python train.py --model="autoregressive pixel model" --dataset="patchworks of several textures" --train_examples=36250 --image_size=16 --horizontal_flip=true --levels_per_channel=4 --vocab_size=65 --arch="transformer_decoder" --width=320 --layers=6 --norm="rmsnorm" --norm_position="pre" --hidden_act="gelu" --mlp_ratio=2 --head_dim=32 --fused_qkv=true --bias="all" --qk_norm=false --parallel_block=false --inner_norm=false --drop_path=0.15 --positions="learned" --tie_word_embeddings=false --init="xavier_uniform" --residual_init="scaled_by_depth" --optimizer="adamw" --learning_rate=0.0014 --beta1=0.9 --beta2=0.999 --eps=1e-10 --max_grad_norm=1.0 --ema_decay=0.999 --max_steps=19800 --batch_size=128 --epochs=69.9 --lr_schedule="wsd" --decay_fraction=0.2 --final_lr_fraction=0.05 --warmup_steps=990 --weight_decay=0.1
Rows from block 3, named by matrix and row number. Rows with one number belong to one attention dimension. Each number is 500 + 25 x the weight over its row's rms, rounded and kept within 0 to 999. All counts start at 0. Numbers have three digits each. After the name is the row's rms in percent of the matrix's.
# q: attention query, key and value (stacked) (model.blocks.3.attn.qkv.weight, 960x320, the q third), inputs 0-106
# k: attention query, key and value (stacked) (model.blocks.3.attn.qkv.weight, 960x320, the k third), inputs 0-106
q.201 091:506511491515540460504493544517473527504516504533476508528471474497531492477493480462529472506491482539533488486516516494546497526511477502480488492520499477551536476477489519492500522507506519458491428498490456515518479497492475538532502501535509436493470498482530503495482503551512500493488487498516504488496495499479450
k.201 089:485530499519461515524455478528526501512492502543493506486552502508494494529496495504520523490473487506507487521457501491508550516470509534483462534470510507464507493549507511513493498496512498544496521508487515497504500511515453484510459501480520489521496509377524520526489507510504488497465483505448482493486521531543481
q.202 099:527475499505497513508464517487501539508523514532468489552527508521509507516508475446488488485482517509530520494507490496477538512511437538536502504491496476482489502514469495519501482503525512499530518488459497493529505493512491487517502518522530486519522531491501563454491500455495516496493481456478501510514467520491521
k.202 102:539500509490483513481499564528508515512478496504497505518464539538537525507549467501513491501508513514478506510489479522520505490469494558527531486488505413482443505545509521483494458500509523495504514511502525520496511523507544532493485501504493466499476489514486475462493503452480511489511491500507462508502459501495494
q.203 101:462480521488507472489492514488443499483489504524445499495504543490533486472473531477480519447535483542506555463504520462469493515520483499522503477456551505480509495482526525503527492517508484523465492540466488513479513473494506475486500607477551443545490489507511516479540509496513503467501520476510525486532498499505503
k.203 101:528475489515496493496505480493466518480483550521510502508498520533496531513527482502461510534492513502487502472559446468515507520521459510470510506516509482485474497495431462467501519499556525524493506484510465511477505516479466506521539507515495530498462508488478477441443461496450475523565493516535496552466480483468510
q.204 102:498507462478487527525532515490496430512504513524525484513470523529523508489456492456485521548490528511502504565467472462517486480469489480542497475483505516503550486492512561479502511480502506519506565509519530502471507488469473481509483502498565479471533515495528480517525506516481480487504496507454449501524522504463439
k.204 101:513471519530474490489491518481470490475464473490488497534526503514516497503483476476491475488515431520519526504481467505461531523469497487492455477501493508506502507524541488471514540468474459479525520525495474480577502490474474520501505518475517502454489516496527440507528459483507485492460462507519511480523537499458513
q.205 098:543502531501506507501474481551465494520485499515471510517517461461477529507495507502515490500473473504497535519531472501496508530473499474486513510468518463522478496505482502505504485491534495478448427536470487504475489539469490531508498484513508547559507453491479484508474522489523493519486510441575490539465546460540500
k.205 098:476481492468489492496492472474496451505491518496500508479516510510520512474453483478522539494530503504533495463508506477480504500481527507525484552540529493424518465475491480514518478489504462509511471535536532450499482473525514549509491541458549508501508528476507496496477465509466485467506509474460535499536533491526500
q.206 099:511495459485499505496487548431511507484498498507505476485503530497517443499513459489482509501488435493489457508464516512491465498537532475497504509504480407492505528538532486509509510498447484527515478493503464481501500487505499477494500495452500480494482464493556435442483511557495469514468507476459506502536480529491508
k.206 095:464505493503484520512469497515497548530504550517500481523507480492488458506506500521501477503543478487478455535467503493496518516498514506499493513479473499487505508545493471512508511519523487475517551496469534470493490474513471475492492504515557494505509528392512491512505513488484502525506469481483489482495466516516504
q.207 102:498564438498519516491546432480451474498537502557485523483488510489513474519547527477529523500496466490489473475485486496491487504512481480511454481543476499521493494526571488513547495531532491463499516486500516467492514457475445461507483499533507480525502540489484524448491492466518476494521514497494479490491517499474488
k.207 103:472481472506543507505488476558483458518498508488518524521512537538467467502512527460471480516513489505499515524488488504503494528511503505502505503501491556482484487500470500478535505487467488502444527517483500480545527531509444490558461515523491527505520524481507481496505492487511553468486488451487519521502479478491488
q.208 107:470486493503560500480528482510486509504516449507509476531494473531465481514493511478498491503459497516510510495502520521498455488497513490496494494484487494508520442511435528514541504515530470487475428510562486467537491509488478488448471524512487516488499509490531533528527529467480437514470532497547493527511476467494493
k.208 108:515476540506514512526506533536491481485487497461482519496543531515524506502513496530494433489485540520451545497485517541479491492516472529513489521519500561528522475510461491490529499494521520476472484496463501474535532483490484506501484493499448512487478496484474445517523475518499438471487477482486488519536531449488517
q.209 103:525474492469500484442516508483526510512481444483509476510507476525472489518464450514454495490484489486484489568520506498498512470529549487520466485452494510475541486512550518488477516496517500501526520479511445475500509486471475478494531530492489491501510454499506497486486459508528517476475472505512523504480523510473515
k.209 102:519506467487471541532547533525533529473489458494499518499551505506468466509484496526491480494545525508490495512496506505509473496518493509501510487496457481494450534556511506517466511482496501434487506498541497472524504467511498479502550527482545557461544495543451450509494511516501516504491462434469441491521493521494488
q.210 104:475538504504488505499462459531532472514504485484440548471457537515480500537461522492540495476490513498548513504465478521481526484496490503505440502515499556489514502513497458495532502535483494477514526475500541493489456509518515461474521470484520559505513483499509516491490506543468471524495497506459499514514467480493498
k.210 104:500481515517541480505472505518513429507490482503513503497507542501474505523457518500549518497501552506465537516477485534529528506459480519533472482498516543508471501474533526533531504484480539547486475495485512475516533500552471491485521461486500502458481513509494487541511483546469488529521520515451516502485460467500478
q.211 103:495503499496521512525528542468480476476516545461520501511506504481497510569482521519504498525463485538485515500506517496488504481487509535499484484519500462477507481478493460489490521510520519555498484472507538513528510494522503507507514498543514527557534515514522517510512508506517528500510446491466508490567456492527555
k.211 101:527455504485524549511505527494503512474536486492540484523501500475490544479519468482507505471467468538487531502467520495535490526471538458509493532509487518504486493490488495487473501537476502503520492511491476527533507519540474497464535471493517467505510506458465508454501505494522510502462438518492512528491542530518467
q.212 103:476484507538514479490495516516519521455491516497504480504476530518486524507496526494518515512496455502486498496487471510497504520508551466489470458481483453513505522507505502462496528484466497500494472488495500487477526495475488483541520495494531493511538525504463494540508515504494506488524553496519503488501485510511532
k.212 103:479506487501521507488513513514506490512549504481509483502500474529533499504520457521525503472510509487474486515538508498502549494495515489471458523502473483553460488503530503511446530550492513497523523484484482527528489479517529447530489529474502491507511457543521462484527534496495519488499474497477491529478522511476476
q.213 104:504485506510504508496493497473496501508463526452504567526508502523452512481508507462444501510470506446540529487466491512484492487508517479507495526469476497512516517454551513484510485530521467498491483537440492474577505503529508514451489477486502514528518510501537478472553456493505500493503461490523533497500493462473504
k.213 106:479486531515495550532486523513465517533505490496497529492462528571477493501506546527501510459517513469509472504526539496523559532536531497506494506443525430498522481462477514498507497503479476529507484492500554510501451484478488517495505484485497548513520447505500484446467491472483468533543496493517478522500530484533498
q.214 107:509507441501490501503461527489512522465482495501493473492475465477517463508465506483463442502491456515526487504507483450564509464488491495505518497509490482494502505502516483503471472478496483525494467502470477524508501506495500497548507477522484551507496513499506566465488491496536500494537443418498508526456519532507495
k.214 106:470503504464507553512528459442545506511532464528512497469466529530527483493540496443502501520536502484486510478468506471522458522506477504505503536499491522484457490491465463493489502488476526494427518485505436509546488500509482508530526474483498446472516500518530506500529498513484515532493481453507508519515506504512494
q.215 106:536501515509509545528505519483472476516537496535508491507482536532524511467496491480513476515492525545497511454499490498452492509489469506513460526494521491514514491487510508488480548503481521500488539502529461533479451510521487506492473501507497518434510484500537535479505447486504516504534488507484487488490530478501491
k.215 107:519534503514501548511500508540452408530486535475508505516478487512533478531440482516504497510534471545505522481484481494492483485498497523512500538484502508496522523532504504502518482504497480551554548510505497509487461484492491536478516515500501540509533501537499518496464473511514513503446451527512497496471467476489493
q.216 105:539474476487514461538496479514470521503526504504502471488480488536525536458497497474474490512491500499541481497511478491501472509513469506495462503485548522482523500451486496511535502516449516474530539521504504472516505497520484445529538494465497486509498537479555501513506499492459522532468495472473482480534514487502442
k.216 105:501458463455536514464479554484487489513473501516482520502525518507528482481517492478458482468520476480499499491500502510577492516499517477496502506498495535505485493501541520520516513514472503484490500509441504500530521509486460491494504495507499513525495477508458482530522442472520505473498537480536488516534523466487515
q.217 102:495499511500494527476495541485493530504493504491456524487497455483502474485507462474520469509446525506477477499532487523456473466543480497508522502544501518514523517470548522521522528538549494543462531547483489519472458487496509509507462512517461515488492565495484493511537513494503509466515489476505489503508475487505530
k.217 101:462463515523538511529505474502514537503488511520526479470499520440490502508486483507468486480479493475489514543551517483485451498516507477507507527518486510506525497502511494498486532504472463516546473466463493526460532508515533505489509456548501492516523459521445478477514536539519516455482494542570520544499475517509497
q.218 102:514527475487498448498494548509525532526510515511498439470524487492521495500443486479527479505498524504556522473479459502493477518492544499472456509495516500478510525511518513492511490484449491488522497445527486497485561520499538506502490511522536484477539474500468536511484530503521499471524510498534490518477520515509519
k.218 102:495545525463485492537459496486483454495517486528505501489512463455506500503485491509486530500531520539476490498459489539532482476487507518533511511531491504478529483518493513512528486498526513491513501501486430511493471493500513490497503473510461490498514490476488459475494493487488499519455554488465510548521499499473483
q.219 103:513454481516467489514516506529464519523498557488505539485476458532532513498521514491483488491524485477455464512482485483523508508533490521513476513498470503523443519536473527499492467471514499495470462506535558543502527539540480502483552465534519503458510503488515515533481515496517532521505481531480510524482485502497520
k.219 104:466483525515505509491489529475571505485519527500515489538507504496517497565527508500548504480485480498519493508472508499547538487507477508523539537455507528489522537533504477504513505473492535524485539532496482487540500526479501493477498493546498474535500518465455517494507490451502482457517500489505532500530513503482489
q.220 104:520469494484548499464522473493486474509491506496468534512473502508510495483495526495473483510458484511506492510513483498506530457526506467468527521530525512497544496479498456506492557517465530471526425457508469503431493509545482514493489519476501447524480547514475501515516500493495510533495494489489504527531505511518506
k.220 103:534479499531478525533502540535464486493441488482512517464503518533524467519487503526519473486504511511510485493504510483512498488523516478489530459513519469485527507524530509501510548493518504490486488517470529489522497526523484535483535506524528478552455496542478492482499496477529496465489467482500487505522504500465488
q.221 104:504521520489494522471473512532547495481562455501520518534466531524524503505497488485537482529508523525517530525499473483483458473499471498498552493527499500495472474466558474525476440463518490486491472509527474513535519509474493495506504491489473518458504489498526502527463541529507499525516485503468507472496483454498525
k.221 106:474485471508536454506510499473500501521513492486546513513509478529522493528504493459482505461479470500518529485463533496481497486446493491518474519535507458536505501495520528520462537494499460519491544476451463527485483510500484488491516510474508450524456509497497509520512526493507494467485441513479511516517530576504525
q.222 106:500456512525486513507491536453466517476551499449518486522471532506488453471539529474490488497481504475492548520515499480488541523488486475511482509533553493495510513540498504478523463498491510511526497514506463523530506462515530522508500491495512452538515450497495495502474506504467525500506516499476457520486469467526473
k.222 102:527496531514459549501469484507517491495477510507490497477504539476479463490471504495517450514506471519476511502519481540486541543488554504494505483512473522497526517476502533513543527480539512495495426494479498463492475490452469479483489447496504469498528476460501519491502491485533503543497494468486516513494525489481525
q.223 104:490514494495506514486502557512489501528494496527514512537478421480544489499498474461555479494480503494526517504480434507528532486517518532452511499515514488484541521491531459501491470500483489492525503496498520532509509514507489503452468482479535503487513561485464484462526474462500501489498463533464528498537499517500463
k.223 102:498529511483497500492493499528463480495535492524522539539455515446482527509516476497446488488487516518475547495526519475490460453484474459506501461513494537469474523455511449510473493484491474494493530479553494487504495516550483450502521523508490445516483522531455503464473516446526452482466520491491509478521502535498480
q.224 108:510464509502511530504503544467488524499560558491526487494498528533523501501481551498513485483500528520477505498501495500537537524478486499512504469517524474516486482505502489520499520493481499507507510533512504453477548542524490520515527484535544485517510526522511478517463502490517516521518519539480493507501480495524493
k.224 105:499489482498475490447491538471557490513509456498525492516454475505538507556501525505532481506484504514476492472466500471485492445474477504535515534487522447515527515481517544512500497534556517513505493487481479500499460454509491499478503525535504472489513500537515475465499524443552485498465489524431543495503500546478485
q.225 105:496500490523492567496456473503517480489507553477489478504474510511505521476462543497468475524501511477511512441466517502521503492464537485485490509532535515493498548496530518517460506513496493500500524511499451523521501471463488506504490524498541468494512509471520531442546491496533499531516523510475552552524483510518500
k.225 106:510498497530539486529484550479494536474545507506494488496490522514544466554474488549500435504495473499513492463516523464488527484496525533511496480498521500519530518510499510522527525497478484524532523508443481539494490506508497500512476517440472457457488513479539499487496518492509527489470509533429449453539485494516548
q.226 109:477535545546521510494513536502519500534505484443519525507493520503494542527427491502503495493501549495521514511496506476496507506500490517496525485585499509489492483519466469497477509497519524491510559494522435481464508478533490512498500496530468496439446562497532530518468501513507490518474489482487504483503487488545516
k.226 111:505487464519487522503527547506507518450518497498503478546529520473476503502489487515542491508512552476509543503490515537500477523464525551505496519537506503543486515520503534494488508556511527495510494479471506503492485555483539508476501515510483489516511512512515496496483498503529494519489469495462504513475471485474505
q.227 107:567477492519517467501498547501486499499499507504494527486512537502516488493546517468467498509453481477511540511536490481492508515515503501481518485500479480505494518458512511527540535521513473492523537420516454519479496463470499497528509467537497494502492518473498501485512469502488532494479451457534489514527466499489496
k.227 107:527473510473466523551480528500475503515534519524508470520563473530521480508496483536530477509542492485522519493466474482519504540479591506500464535489464506484501450496511504460471483509495492493532523491482522517518509502501530494486460482520481518531484439465501499478508514497500505496512476516478511528488511515513559
q.228 103:536532522508511529548476543475546472480492545526527460511540501495506559517516503451474486491515494522489508492514469518531484528526462518518478499529451503502480505491520510544484469474516472529469504495484491475502496523481502506464538509520528508459483553468493490445508502516539492495506503494488536462511526493517488
k.228 102:488498494531498483502492464454502524523503450500505487508488503486528499495523477490472501504470470482509533449524511477465503527483516519463533520458531505493505475524473493490514485500518506499505500505488493477527523431486508444514490475466460511496499591474477483485514509484505498541542477545528492445526521522487540
q.229 108:536478472498527517488511451517545475503532482516497475552464514502500519500524515468521530508490511475517550477519465518483496506511454503452515517523502559514495504501473498477495539505471474503527501493479519499470509488525509494512478496523499518509518460507519499514492509489460486540519550530501456499517520473491489
k.229 105:532502507459501468507478465539489478492481493517499474504491528492487513479502472502533488478529500459426500437468444518472502520487510516518512516518489532518486486495529522489518479477449499503495462511496583487459484456479518475472525493523471480503474487487502474505517542470526495528532514528540512500518493501492459
q.230 106:529506513504512474493526504485443467530512494512481539506538492504524522484518483503545536459479486504486471495502483485424507476507529513489566460489485533486535488523487490498497510517538480494467477483588500492456489532482465515508524517504551465528487524497488513492512486475505481492481508501522481496506540503513474
k.230 107:521473512528516530502519496515498509502495503504487526497493485454485502469482529499505500540485449524508526512525491480501490509492481520517458508497436536472546499414502482515498519505459490490525549490510466564509464503462453530522504483504474490494520499461440549514529500515521485465449464513497521506537492534533497
q.231 104:483522516478519505494526528508547482539531514478477459495523560502551504488516501512477535495485520514507499523460493514445498516539504533537507491494501527486486550506481517529519539531537461518489508476503515537503516498539499481535519501513526511527492533535492441511519458523502505470494485476436483533504468478514491
k.231 106:476504514516492478528476493469551520495500466463543464512498534446509509552452503503514525470441483515471515565511490484497512495523529473481502497470516540526483530487521483495487490497488520480499454492476506502508497536507497478459532477506483549536468532494515514457520478535521490497484531499491538457509509474511518
q.232 111:496499458496499475491530458502482496512493486472511540503497463495526517471494479471517499526518483476493486509515524471520519481475445506464489495509514496507499475458508465512472453528519471463491478531454495485502483508486493523539492485519477469515443539509489469536480486500485504513501481541482524498496505501488480
k.232 109:497472480538490515445481482499510471532497476507519530499500500509497519455501523489486513525521439506502500458524544423442521498535468472489531503521495532500465507527507491483443494495494542483499467483536550495512506535461474502520493536523522502499511513537515482501490496521485489446489480523513518459523519508505520
q.233 108:517502527491461509507496535529489504460498500501458483474499492526494514522522539480478519514486502484540523527526488453495478497476495502505497523513502523501506476472488527546482493526511481497515474488469516507468531520486528522479505522469518549517511409493472542547513501504502518521531549514519456532488532479482503
k.233 108:500461497509508477494501479463512491480524474499482461471491500496506464509480506532523474468503504492466506489506479541523484499529500528518540479504511494497482538476499501457520500507492525517528464455498493512461492497495538479484502497501524473470499533534556495517507531506474511497465531500539528490537526482515512
q.234 090:514475512535476484516501493522506481484444439473505525513557515509504505490487514534491531497503548493530492477527518495491523511525516521505538494459509529493508504480478510513478481533488521493536505480516496497512456501505537515488480494512508561505513494535474544517498524464505477529531548534519505542455517485524499
k.234 092:519480539503493470483513491488495490522559467511488503471485551501487500500454531510506510520471523504487497469538478480489527505499467530474510488518513524505503507490485446494490543510486508481503479494460528519521489512480550482531482549516497539490473495534503508524510502504488489486487533495496509487512493467479494
q.235 104:479502501469511471529469486468510494487498495466475503502481547491459501484425467496481463484492515508465464470497486522483486521504521489483490483474512491491516512454489500509496534466518528486523505504493504500510539524514502501492547440449520531498495556586496419492505504496525512521454486475506460488547526553520533
k.235 103:455506516504499468533468485521521478494510478453542454511476546492444523529466505539477519535485532524464497485480513441507514515538451495457525499502535476528535484520494484503503488520536503492518524474524517510504478492488500484489519472495493493500497454551500527492474489507487483496513492549496511468503445515511494
q.236 103:487548475438546495508508490480466468510510511510467523492483481507458519501485506483512497499453507518519558479487529512496517512524517463505483486514514510476492511535553469479491509515516491499517465526498485466511522451477478454530492524465508545500572546510504454533476539499493479467530515478528481499549527489469528
k.236 105:511475515501533478509477499471577523482545511484508534533490520506498488525534522488536471474494500521494525498480524498462527479518491496481525539469485494532494498542478508509472515495512457524498450516547523484483510506489459493495470480480501554535527556515519479528503526475498489516478465507492510505489470512525483
q.237 109:520487500557490517473478515504489490508476523447461451487511490490478529475510491486493493478463506475525522451467493527476493511515493538531477506499476490462522543504474511480496530504539495524487523512540495475524475480477478474511470502489529520526508540504512443521527461501448497520502533485511488574525493523510484
k.237 109:520513514538541496504470557507499465532441528543485491513481477484523498537465461494465430481487515478498542538491496495490474484519513515486499496507508481500511472501534476491501534553520497502525496515451474508512517509538498438502450500510523496507568491452486523531484508506477485474489490533489459488501527493497475
q.238 107:467525478509521487545522469500492504470505509516481498482499455523481526506505531496487523548461500531476476506518518500485493503527503511478518516535551518490489539495438520486554491488522506520535549476500491474483506521479515515510481490468511506486509509480501467496531499517496531511506520532490514466515528506516489
k.238 105:493487464509468534498491482464566485484471480481489494502532505474490477519497498481494502529508511515469506464474527513523514517499503523492502480515477497507513489511486466504553481488528488510495514508460478466474500490529493444489454531512523479499470542479500438504504504534526500457437516512543516513506497519488490
q.239 094:486493484476506477480504475484510480478494505495499502506504513499499506456477492475494510461505476492498492485507505513501515496463502455497462453531504481485510483485556479524498503508463514505490423472522516510467489511478439509494537505466497458499488514533481442533451501519479499515465524544496525484485511525516484
k.239 092:523509473446515517508481488543490475494468516535499508551502479515513527474494464529506511498515474499510493490487510465489489490502479489438480483502510501491501456472522520524512530489508505482490549502527469474512475530534393535485521507483465485456530453528490524510505500525521505493499500459500495497512476527515520
q.240 106:504506505489445493523494463520540511535545520549509475433477467486468499520512506508463485490520486539507502448519504471530491506493516520495489513514502502512499562508508521474477511494489493490531512485485501446478491488488506499520441483495518506485521534477548475505484486511563534512435483494505507505518523486507535
k.240 105:539468490515527500507479541510475489514460510476495494526515516555464527484512504480513485514530500488474500475463482512479527505505495512455557486528532473505522569498525492506477488466475476530499478528512492475493490466466502481444442509504507506461468500489479508496494453486471552494520511519471497489520499476526549
q.241 108:491458452507503504497468523480487514510526479462498530529547506506537547478486545487499508531479487497496525492505527474517494510471521524515474552463524464525506476461508500518503492536484478525573566497483479485503511475501520453494530502491499498491504535479501504490505526515526505466481491466490522483458532517502465
k.241 106:504496532499473505462539505498496509470465501531491502498482481514521460488559521500454480485483480469453488513461484464486486516549497476474468464481462469510482498508499493469496497458483511487487454451510501507464501468473515506507530506488524507471498507500463504474507533520512494524487488450461454487500488477487496
q.242 111:495513533504504538489502447547456509456487522510501530462504515499467523526538515503524519474532518533491541524489486497515495525474496497477484489500529526483505515465506472516501498443505525504487506482554527443512473505480524458441517494513496516477478534479496479503515534498512541494506514468472499540434513497519551
k.242 109:491448505496542445515509490509544482507526540493515519554519497519518482523480510484492504494488554426521517476472540500516506488502480516489482517500514527512492492473499475463485480538492522517514486486545498491461544520523511461533509504472523521563526512502506514494502511507504491483473569508492486554487504502495466
q.243 102:499492514489508510490495471522485513528542467501463501514469536513577540479499486506499459514510486484490442455455510476468477501526493459554477509514492522500506536516526499476531522518524454541457503488526483506509526508471482474521489496550464514467463476453506474539514534479538469477479467560519521514477486515486502
k.243 099:528492488502514500521526497461489505484493509514471494511503443519513437488478503519447505515508500494527526461485501512510502479483453505534495551506447526496485531529489507476542549523479480521515477506497491538511500495501487504497516508516503468490514507478494514434519481511528496480536465473494484481460486551454495
q.244 107:490510506510477492467488567462457495492528501512487465490473491518458485461492521504518500491478512513488516458485448508522502480488505484489487509551503500542476454506512501472523471477512460498470462472514521483463494481503493509483537520526487519512519519509529490476487472516528504483562507522540485490512519528502508
k.244 107:502548557538489480485489495515512500519476490490511443477555468523511505519455509523480501524508491512514502506501483520469462499505511535515522493518478496535515471514482511505471528522475493469545506466469494490493462452485476504457523488505504519504469513529500503485468506521531504527467537499481498526565508517479513
q.245 108:480504483509491497515523529520489479466486490493498497557500487497509456506504510488534524493514485488509510516478516507495484466503492522516484473467509476466479483473499551533507468520504506524455510476440454555511514463431510522546529468518537484491477440475473569515497503487522516490513481495470472476518522502498491
k.245 105:491495542481468519496499508484498474503506491547513512473517532464482502489516517521499461547455471501490490495496497471489501505493512501529536526538491507531505510535507482526457500528559471522517515471492469539493483484472518488501498517506469466538466514451505485454498495488494483495489498458476498536464495474498534
q.246 107:498495503497511501488453475519497552495495521516527501510490526552529466518481492442533523542474514515524497494511501524464529500454490507524516466517497497490476503525480493547510463497512482521537482488464533525481501480532521491517528507519529456488497532509463493509479478437468525472465498479503501512474473531494510
k.246 111:491465501526481522502497496481507525518518487499522489497462509493488534527541523505513511528515505483515492513510495472523512478510477562535533494479498420477481501522498471522456464480463522476490540494488498553482510515496537499504527482488490424540470479456499468485493509380482486483503512489538495478508477533503497
q.247 096:478575487506513499486503492468539503464500499463528529491527478501494521470476459470481489468509488510527448513532538520493516492477475470513510537493485492533462535530495506507516490502483506521508471483525487464504506499526508447486524544493499503485489461521496481483496529569498502495504504469490486496481477468466534
k.247 095:539508454492474503515494540496505554486509500514492518490520483498516470449511483524465502488539482464512476511488528541518524511520515490490518523550523499517556485517491547524519499510511508518496489458515492475437535512533461491502503488432503534488492470525483498559513495584497514530476487512490503508521497471481514
q.248 102:507485463474498532510552488497501490520486541504494497436467475463492501498489509523478466486525510489460447521509535456527495516488501483489495527515488488475470483491533504468479488497532465528478514494480533495494501506469499482463495496489478478514476522551555477508495508486484508497495490546571513457525470501486548
k.248 104:463476516526506474531522504513481536501485477512532483513512553483469479520549504477477504499503471505451485483530524453489546502521505503455521502530508433492464509525492497545492502524530519493528523459502521498488458503505481519499502505492547484517505476514495473466523515446502531507507490559508524473571496540481490
q.249 103:504487471547511543495524485480459517501469558517500455478535541493506478500517554529518482520538480487489537498472489510448518527507520481499496520519517510526522479522443474517517507521484486508508502540513483487502517477476485483470461514444499470502504486510494484499447488504495496509476492526500500537519495513467498
k.249 102:471505523525511505501489507523501519518497483465508525496467504495518478507569505452495491554506470534485492530485521488509460460481480490468491497509504474478517518479498547504515510486527507528525524501504529485522454505505496463502514505491524463512505507461499493503467517488497502501495483536475505493494519542496489
q.250 104:522496520515513476531522482478484499485465551512536466535521502536484495498511530495473517533527491491480514520516509535545503479460536511481470504494551468518505490503490483507507543517495493516494494465521458520509543525541504536517482500510474473534457511499502503543480513487514466510512500513470480571479456537513511
k.250 102:531505465469476500512480457501513519493480499498523521512458501487535476496514522517503522513487526502493487507472512515520497455490505495483473487485460530439533470492490512461490498516520502505491493525485470506531468517518467514452471499476505504461475542537512479497482525521523534479522500488470556529510566511502535
q.251 106:486466513469539501507530519487503484470559500524471468514511495532528504533510495458458504516534489488531485535534476474490501465502505517492501507504479506457492521499480518493497508465514514475493530518501485488471504482519527508535486521463498490483468484501474534516508576471454548509494509521510555489477515524492510
k.251 107:538448461524512555502492519499480503512515460502493556500502490498530510495508515499498511480528526484491471514531492507527505575520504497480509527517514525541496487519480503482536510521498439516494496463496495531552502491513513500496488546487477490426512481496472488517524507492485498500525508517548486550480532498533523
q.252 108:508466478497525519536516516503456491517484540534508533540489524465556480466504497536489490463476523512479481493507515489487466473494541496559536527466504507499504525503473478492477468519451466512512504532491469492494465479475481495486516495498478499495497477496522544477523513510480511533590479516505534537499488462485482
k.252 108:518506532496526503485514537506504554534475489511551504474435545500535486487521495484490477499525509520542526508465484533469514526476494516498510520479520549491496528516506461509523503533449506540462567495490514504499467515529498526520479532535479516502483471451523521506529546471518493527489490500523495463511516519502508
q.253 103:510536526448448518475492489480511510487516489472563490496476541496514457540472477495507522452513492495460493501488505536463542472550491514462510517529501502510541534476491442501522487472512481498492526533476456487495492491521530506563461497523491499540536507511471486481482495537510494485512446529479458533479513484518533
k.253 100:502531503465540504514523498478496510482534542510513511507528470493504446470505505512510560530470497517474464529487530477485486506503538476506538538498535499486501493546553500494480485450512510516480494522517489472504503487481488497508512467504476517514499474523467485522532518576541497510498504570470503505492459510505553
q.254 110:526489504538466527577480485519486510530474498494506523514493485519452522500491466528504479498549480445502474524489511490544512481504513450518520506519512495527453491493509487484496486502540491525496495526467490500486494479513525487514468431472489491511504507436492491491462543501485497516425518514509491492487514474529512
k.254 107:499533534483519489476502528511510530516499539495511481485525494459520451509504483535531537509486505455507495518467518521524498507502554496528579489485576530502507493532494518494466543504473506497474500503521496511488509523495559500535474501499511496468522529449499499508536540528487548484504503482485519519524495500450480
q.255 104:487481466488528491494486453494517491464480473480493478534530502475520530514469456489511552485570524538501481485503524485488512552494482462482484452483503537497496509457485560445475512502505502525517499476496520511549515505504476492516488484510511542495513514510468534504464528521510504530487468511490469514500500504526471
k.255 107:536513487486487515522476463474503501500509493511542432499483505521448516506490496503520503480508474482514459491488557458499493490490524517498474528503514507509504477504531486483461498535496526488414468459512499467514505489467474486524510520486527506518485467499468540506515489479522509496512500467481566462528518549500490
q.256 095:503514498461503523490498492481484530499491529516511514501488487496528513510530525529555478483508490519500509491514458514442535498515511489482531474500498514489466507514573491504509505491490541504552471491480507496488520531494503528488474512488516497472497514470487507477498513485504464479502476499459529483504469485552447
k.256 095:510527473510511495502486515521501534513485518524498463559514483477562506513512508430479522481457488530473505477527484553495470490482520517479500511507504527474480533463483526468469518501506477464497504512497512530468517486484481484538510522501535509471489496447490539495478482474456500510495475507463484489542474512488519
q.257 093:509491508504490532553514506515516470497499505500490497499481503471468473503515512444522464483476518496545459526490535527531481510503498474535489494495556528472500495518475475504510517485495537511483508507508489491493524499489507565505493517517499516487524509496546521530501525510473512516541499517500494498497524546460541
k.257 092:478519537524494532482526423483499471477495505469499532507478513482515530503521505477506475472504498518483494520511529514461439479491481487541473563489509559494495478504532489467485471498529525488501508498490500501467474527482514489517512511500533486506512497494516492505486533536526520521486529495526481522504476520496511
q.258 089:542484524505527496512494500533505464509534490493498475424496513526495465479537499507489482475458545489518511479475493556484497495482492528498516509468501540490503471489488465462467518508523504490501525514481494522562458492485497520462504510474470475542494514516511459524514474509522462499511546514476464491464495525492514
k.258 091:506509504509487489491499487573484487520450514493478489474504513479506481463523505502515513470503542506543474506504523497502437496482447529464529495498505501513478519455523472474494531524458533444503465525509507494505501497513463527487473509463507513451508500520526487468522505523517485516490537481484514514484507520476501
q.259 094:483490486516531508498475538489506514534506491517522515509516434510535530497504524482497523495477478514509486522499498527469528517520459518513543487520507495494510476543471508450502503416544506576495470513473501478480507471503515479531489504486511472501517479498496481501506512486490529524493505508508482518542501503518495
k.259 096:475501497517528533513525492504502510478510457494472497463530492476505475501507530501493537476499471535510507520503529459507495462486470541479489514510521444466525480510488506503513519511511482445517497482518461485517519475477554460534527489498491478531514512469484521489479520459496483483549553487482476447477502525498482
q.260 092:540478500529477546473542514501576472482499504505526491499478461506517514479499498519528519485477501534489499505516468511504514499491495463515495500502496509535526496520494518491490526458471486467527485514482490483498405486517513529529540535492519551500437489537485486524509500523503500473505492497500510490468498464571507
k.260 096:516454534492510506464519514473491433538496439489515537500506517496477540461499498471519456486535518495490520495532489484485531487492535506494525494506492459494541479497509486523521502502498449478487480478508479533515510534469494473497517509487488490483529524600498493455499501546513504520522496522492510488508493488515514